Weights of a small image VQ-VAE.
Training: muon at rate 0.0051, 3800 steps.
Data: trained on made-up road signs on poles, 7.9 epochs.
Rows from block 13 of the encoder, named by matrix and row number. Each number is 500 + 25 x the weight over its row's rms, rounded and kept within 0 to 999. All counts start at 0. Numbers have three digits each. After the name is the row's rms in percent of the matrix's.
# convs2: project pointwise conv (encoder.blocks.13.convs.2.weight, 256x384x1x1), inputs 64-127
convs2.162 098:524508513524528529496521515504497510520490493516504487510475509492491499522500512504471469489522539480486527485518492491518511501489538502543473456523546526487453483507490513496532524484508481
convs2.163 101:494521470514497495520488498565485511511484487479553485506474510568515478504485499509474571507561519494462509491478533502493523481520486484469546485539499515502515520502529500495471531503510522
convs2.164 098:442472496486499487464495527498519527530532548497537522480510470531510508501517500513518527546513512516491500476489474500511495480513495473482521501533486513505563536512477491509540490494482509
convs2.165 098:544514477450477439522485517464477515522526495535531522495436449461504506458442476481477504497523491498473510490504480524521479486481505497514486497502482475474490509491491474516496509500494507
convs2.166 097:502460505491495495549495496497512527477466455503527480503472507498506529529481498500481496522576478530499438469457524538512515498483470493497496494497527469536448510520509460517480499480457469
convs2.167 108:512538508503506517452511478538483475476510490484464485468477524551487508539516475503494535543439502501489505470520480457519488494527452496496501532515471511488517475522487505520479498497529478
convs2.168 098:500512496504479510525507510515512496471538540487449495535464513484426519546490527526509479550485498495483501526492503545507483512496500483515524504506511469524478488471509485480477519464466518
convs2.169 100:517516530479533501513470496490533496523491494526461526486442493498460543492488486493493495490497519476504547476471472509436454488477510491515499499470482494496473478505511503472455477518508488
convs2.170 104:503459488529517461483495475514505470543511516511527482476501511519510517498469518511537491502531523463508468458506504496514513529495501510487525504505527540507427497523477534551436512508510525
convs2.171 099:510491476513519544515476496472495508537519499515496507485487469505551532531532464496523492506453482516498515522480543504533458500506511505505484533490483477475496501497540521490474539523525508
convs2.172 100:514512501510528515518508555499502467495502525503469486530506501489528471479505499504514508555484499470531485482547468466469533479473503472494502543513481512476458520485478485460509578481441509
convs2.173 103:480431489503477473498479502513512524494495507480516533511504486505479479471522528505475513492526527505481504440518491426526529510467450477505518553488553490508548495496469486506518480511482483
convs2.174 093:487480476483509521481480447528518518511515512541523504537467504534499507563490520507500490490434476504511495470517502471497517523524501522512510490547508510503477506529498487502480470550518482
convs2.175 097:537465507533488474481488537518541493521506500495546544488516512523503499515498511495502488512579492526435488486498470488522519523473489493526535484507484479504556492552499572510528539527483505
convs2.176 097:505518534493478487506486489445495484538517546554496463531494475522493508490542462498513520485465510516481476438506463501504506516516500494514497540480479489469485513503463505508491511480514482
convs2.177 100:507503474490475463473535480506433528473544491499513486472522512505470506507441481464487560463547501522532509494483466514499523490435519508477512492529503510522541509500521547512492513473462517
convs2.178 102:444491479469502488521510501496523517517478517484510496500510516508510512507499512492521489483503494479521512577471522532525512516494490484483479459481514514526489505470477518504527532508473526
convs2.179 101:545491493488536481507503499424493509485445489485505485477506503493511488492507462480494480457554473532491539492497467551518498475471506526526466472498562546543483494451503489490476493498512525
convs2.180 106:526456497495485546538506519439519474540461545504537488519532495520467514501530491495490518473517515502467477529527532498500510478463501527530510464502504500496489511531520523501557481509516546
convs2.181 102:546493501490489530493497439489526497478479496512497488547479504504496466460486498512492505506471478505475521493471493515477538506524511515486522519512474519493541521470480542498505535458483494
convs2.182 105:479489514520512531482488485505504547495534511487515537513528493507532488493519479480516513501523524510572525488488449488539478470505461463504501493452493454481501514495481481505462535510542511
convs2.183 103:524515498520520499436481521483490484483505541517477492540485501503441486473508508488531520530498494462495496485503489504474478494510477510460522456525512516503446523486513525459508511510494527
convs2.184 106:526475535501466489490513494513502512476507494497523478503516502455521523480528476523520498515484499536516507517482494497507475491530513497517500519478503518519465480545531446561497463495498533
convs2.185 097:520520502470501494551536491520495534487501492482489500485509472489442508501472506499515495551506504507468523470491495477488525491514509472511531487482482469511497471504484484502482476503523466
convs2.186 099:486484504489513516499491514423515495526511478499519502478482482528476503506534543510520500477490522555525507505534517461481490532558496522482531500486524565514475505518514521503524498529502503
convs2.187 101:485487494477502474512465438520488513514449475500539472473460498511482526533464549487532485503502517564449538549502503451503529498514513520483505479502498509530442539518566520540465510536523496
convs2.188 093:516498488499504543518505525544498505491484534484506526513514485485486522516505509582465466489469493513510493484499512481551516463546494473505472481478458496534460520475523504484518528501541493
convs2.189 099:504533523490508462488475515533484511495533491495510520503496518469507487523515498501487476533564469476507524493524444503509509472529498504515517530503531530524536517505495551506520495505501506
convs2.190 097:513498516534534515484507478513488462529517483552497480475531519489554521514507468491504525461523512504557487527450473470515483497466494519481540481522517453518510459488478499503468471553550488
convs2.191 099:452517483445482474480529493507491496523451510497514460492499492492538479488441489461540525555437511524499496529506491528502488469513471493478487500493462516480497511487465466537480514519473501
convs2.192 096:512498510489535512550505475551490469487469501470512519494526496501506477522490545483532524486464491504536504533487452486528506521485478502537510470483541525497500558465460507528499505484500530
convs2.193 098:497498488503524562509537509449517540489570470493538520518486522495515516508548494511503507474472493480509508522489527509525520505508519475504517507553499481531508515501556507447502514516496514
convs2.194 103:497550479501524476488488527489492523507496505478426498495485494484512503523445543518509517478533503497532498513484497472492491510476488489496514547510497525495487507481460468478404485483484501
convs2.195 096:514497484456511510483534475475496524529512498499553450488464447490511497471504500468478470499490484493548498496500539485489493510466521507492492486495506494510467493485496528520481498505514456
convs2.196 095:476498480530499530494525490473504519489507531481487492497474523498529517471526472478518519477538458519494500489469547481472545496481522513518527515522517515547503492535539512518494546527497483
convs2.197 102:528544478512507482502517488453484500540552467537468505526522521495461495528476458498498483535537491483509485509486484491520498488542458488526553482502463481494512429469520534492551521482514474
convs2.198 100:508528486472513490486513526531524485483519492500499455520525535514519494476471513479504483522493516465511513498542506494523506544499474507519503485537515460482501513490469484478514475504534495
convs2.199 099:505519513503504522509512532557506526450497477494531539519514500508524497420538538507471473505522513481486464549526483521498522503486534510523514488518496505525482486512511494538520531500511518
convs2.200 105:471430516483486466524496511443493514503477494491487468448531493521486529481512466478509480523523493493472505464463464473481464500483495480512482503499506451467418478474488468484516493466496501
convs2.201 096:452483499531520531487480482444523457501561472474501542457468490546474492555455490507533537529580493479485540470534481525484518516489491515520499500515511501515523505481489487465488513476473512
convs2.202 095:469521459497501470508535573513485484457450497502495499532500506508497476514501489459522524476481517536497497494458538500498468489470478513506471497498502494506466470499480523517477561498505518
convs2.203 098:493449516483490489511536438470512475485466494494514523496504491474535478517476436509516494435505492476506498509508474519518514492508501508473445482476483454506448490494519507512478536503471523
convs2.204 098:530481461460478503490497460462470486471476513491533467503482488520470517557559506516504510459537484503498514459499500531507492484489524495525448504538465485479477500513509498490502517479471493
convs2.205 096:502498489484498539550514498444489505519513488530497520539463490522478482490462556471491559461495472480516502510511482514512530521522475495515532495485516488482529504544487492566457478482510497
convs2.206 100:502465482494497463516507505496494519506504484530489473528504482501516491471482502477469511495450512514497530492482535518474511485455466502536483554500512523456515451514516469487497509493487518
convs2.207 098:488485529488483555491493492538503490520506474502517491502510475489491469435520513482553537523501505510484524498486484513517505503483528511486513518540522528487429537503526532490511497514509499
convs2.208 101:499471501510469472478489464469468496455518509470522465478494561515522478500498504504543515440498542513497498503513441484542523518525492510511529474478521558472464522510466460488521537510466488
convs2.209 109:503473500473522447499489443503518546504489495510510505502477526548491499506559480459482547483527531470531489506492472479535498482473522530466484582521484521499497498495489531487572557515511481
convs2.210 101:509476491504484476468490494515477507465475502529526468493514462506457521552526550459508502540469529529506489477517450501520487483499485525488524479487460500520504500500510538498458485520488472
convs2.211 102:498537496479493485509507524488486465551453459514481455479506486498495511470540518482496538565526526548499481508486404516462447455515483487477471536507514502497488502486478518518491468491574505
convs2.212 102:481476558489468525483469493478514513473486480492543490521481490497480519533522502501490488505532500521504494512545491494523486477510525484506466530513481506493537508495497545512514551468433487
convs2.213 101:513503456468548487517497521535494491505461534517464500504511472456485495511506510507493518475548514489519510530497512502517485484515456474515502559513489498469502509507512487516539497501435509
convs2.214 101:519486530517530450489502551519508532459505483515478513508505516493443527527513469544499531521517487458453529506511504516494531503494525499525443501466513506534531471493473472547508526469496543
convs2.215 097:477440502508486544484483522444494458495475539533514505528488506490489504489486472495523420485512477486493519478505470497477496484500529503461463525503504504480512490529458485426519490509483479
convs2.216 095:488502513497461486519477462481464482551506463483491528464509503484534499517495513505463466534473495526533502478522508509484476527532467477509501558490503430478472533499496465482478464488467502
convs2.217 103:519512531497497441542505499496479470480487447494484470516528501492527524483526515514510506495476517508547536513473519473509490482508475480525512492506488526508514476504493549517528480533452505
convs2.218 095:527503506501478524479492523461513503506501495548434475480507461472493485469509476492484490543516515464501510533483489507465488458494508489500529514544523512555437503516480539513515475498457512
convs2.219 098:489483508522510495500514487540526522484482537506489490456498481561512491515493509577458512463470528478542500461542482520497509524473497522518516529505521540520468503520506512475473445500541512
convs2.220 102:479544534491481509489504539477508473489474476479546518492508525486516517491498493524491529518450486509491504507486500497507518504537484495511501527493504519463505520485475515545474508504526479
convs2.221 101:500492472516503525540502498483532463511483473493494541513504497483479482510500507502512544538531496497479528540505490524514520499518495500485502525473494529459530518526491498445499525522526501
convs2.222 098:423544485476487507509480513486458485525448477525493498489450459464479526450519520491490522496453472499541512505501517533514494499524476492514483490478464448573518495481481499491530489510504528
convs2.223 102:507499506505524520534490530447528502459510433502550545513505519509481511479474500515437479487508495549526480462535505478528477516560518511531535508528531542500484493533521464534471518524519521
convs2.224 099:529506493486474476471512511488486506513463468520484535517492455499485497480492463471492534468494535499484510557523528505480497523471532482487488451513472488541520524488531490462480515498498521
convs2.225 103:488515523504530536525522467467475512560519486518458512538482525461481514538496497499502520517504485499525491511493513508505488498513490483474527529528521520513537509476475526490497509485509520
convs2.226 105:514511496505479522462479494467515470514505488519520483513495502522541458495546492531485515510485478518542535462484510476461531514475504492468481490493484495498415503466526463504470491507515492
convs2.227 098:469508465489492450493521510513515507520523486481512451512484480567488528538507493506492533511469512515515514511478548504497487544497490468491519494515481501520465502500520542473509489555500484
convs2.228 106:498530488494485550441507499538493490505509504478549482491520524470465493536493494484475500556496491542486447482519516459524513523478520529512504438516528489500520481516514495510526515504474498
convs2.229 105:498451489489509505518515486516491501547497491511487496505517514486502521477507504519506511520540503489503489485524509532521516523491490513545513540521490540529511514543449533477460468541476487
convs2.230 105:553501498518517479523482516519481510483503479525513482511481512581458483473514500487487520571491459509517510530501435518543503521509521513493485512523542506501521523501464473490540536516459462
convs2.231 103:532523495508491506498507484492522466486515482496456499546505535488465530507542473495522524464537507491513537521502589501482527485462492497494510459474483495536482467504540550526463510531489509
convs2.232 104:514484512473511485494531464464538459472518501540518530477493493467460482549495535511499522469505472522482494531575491501536516478473461493486506512516491451507459518499461496490490507515492500
convs2.233 096:511498478477502449471499513471515518461516471488473454456483485506446488519486513494486506464469513464466510498519554486474545533515534479478487533479537459515539513480514470536504549493511516
convs2.234 097:514489519500456483518492483482504499492518470517539448524514493515465516522470524503502469550517494508510500477505510501503458508489496474501514494547454498487524520497470472517478561514543476
convs2.235 100:484455496485501494487511488446490450471492497521470510496509498486446535511499464483474485488567509479477507541528524494515485523550485512484515476539500518513562493525449527528480454443477520
convs2.236 093:522539516505483489522511507537495524554493445531506516501528516509443479509541511501509493478455499499548516524537536507479503526481503527536466528493520515520511502495488462534554505496500491
convs2.237 101:497485502481505490519468510448536485518534503495524503501488502516491467529517494525489494495514507492516517517476490526486530498482509493486499517492536475481487487545509485488495527513472517
convs2.238 107:492538538526516522484494495540499526489524498508537503481515469509497491476475518536510512453475493449457507494484447483553517507509504502509527481494523503479533518549525482499493541517490497
convs2.239 097:472509527535476485489494519550486471486526452506498414510510488514477499496510532535474470485476497524525518487484479518524529512499507486505485505498490500507515481502466460520527542519521527
convs2.240 099:512461504487458496494502531484488506466485477473485508497487487524447503521536478468498505489505490510518494513517509504508490516482490487470499483496477522525520467520504454521488493463497496
convs2.241 100:505537506493519474513533501504510502561484522520479471484532493544515506509535530461492515547483488494497498524480483491534461546529537509447515505526525521483574507495489510469518514502502485
convs2.242 103:493529527496499486508515583479495501502506489448491526469510502453518492513506502537511484515466485485514464509527527485502455471458481507474482513500482470489498508498481526506477446468445498
convs2.243 102:515519503491498527562501478485510470536441527493422506505503514530498490497495497551509516509550458478475574480522496484507513489495488475525482482483513450434475516512507493552535448499524527
convs2.244 096:522536514483477440508495476505524505487447465540528519498462492471446460472487484480502536541458503498498502530505527495480548530523537466479512487470460518500512515490485478481481504529521486
convs2.245 104:510488519476493484518502481488471464507477555490429532502452546501514466501463512485500501510491494466523509523518508455508501504497512477497482508494476477500477515520492462508548534473486474
convs2.246 100:506492510486466518508471455548471481493599490527498497486484502462523523490495517538502491567476487493467503482480480512512514476505489514484478498507463517526475473499474486505477460486522537
convs2.247 099:541522517526525515486507575499473496504507505485494497476489457478445508533535513497474520463517508449509549452490478504520507477531501447495504489534541529492521485516478490499542512494450512
convs2.248 101:491503469488508537467524520509483490537498471469467492505477483468527507482534469436480501502551488510500525460493487492495506483542506515525499490522520460454419482538483539507455459458494486
convs2.249 105:532532514492473483504517493494538532531475466493470527501523519495532553474480519482550500573464502467487524501504487491527516473492523507535491504492505513494520508513520561517493512489494453
convs2.250 104:511568520496499492523503501536484509469478535509530499531518533530508467491476493521490530455516517506503498510497509512529491506559486509521490472499510476514478532447517533505476530522508476
convs2.251 103:495490513521459480532495525482507531494483511509513482463494468547494474497501483513487518504445528491514501538508486473508506470448467484487507474484491491505507495501492557473509519500509507
convs2.252 095:453578495453509462507527517487499455496478497494449504490530492478531518499521497517510460484430499510579502517498493494498501509481526495466504456504533503483478470522481515493542489530535507
convs2.253 099:510512513533482497497524516471509508476527488479493460495484463472484514496521540549475471455537460525508513488493592488525519533511477473478503512478470516504482492506531509505527526510457526
convs2.254 105:512490511481504510511528509539513519471545535509507474502498510494509508496512506537503463463469471474507516515491452500503517501475473526527507494516492504513517501477521453511531580484492485
convs2.255 107:498505485498517525501511450502511506514463505515500521471507535497459465523516476512458497463489507477499468519492550518482516482487475506506494510546499508495498501484498558526532464470547449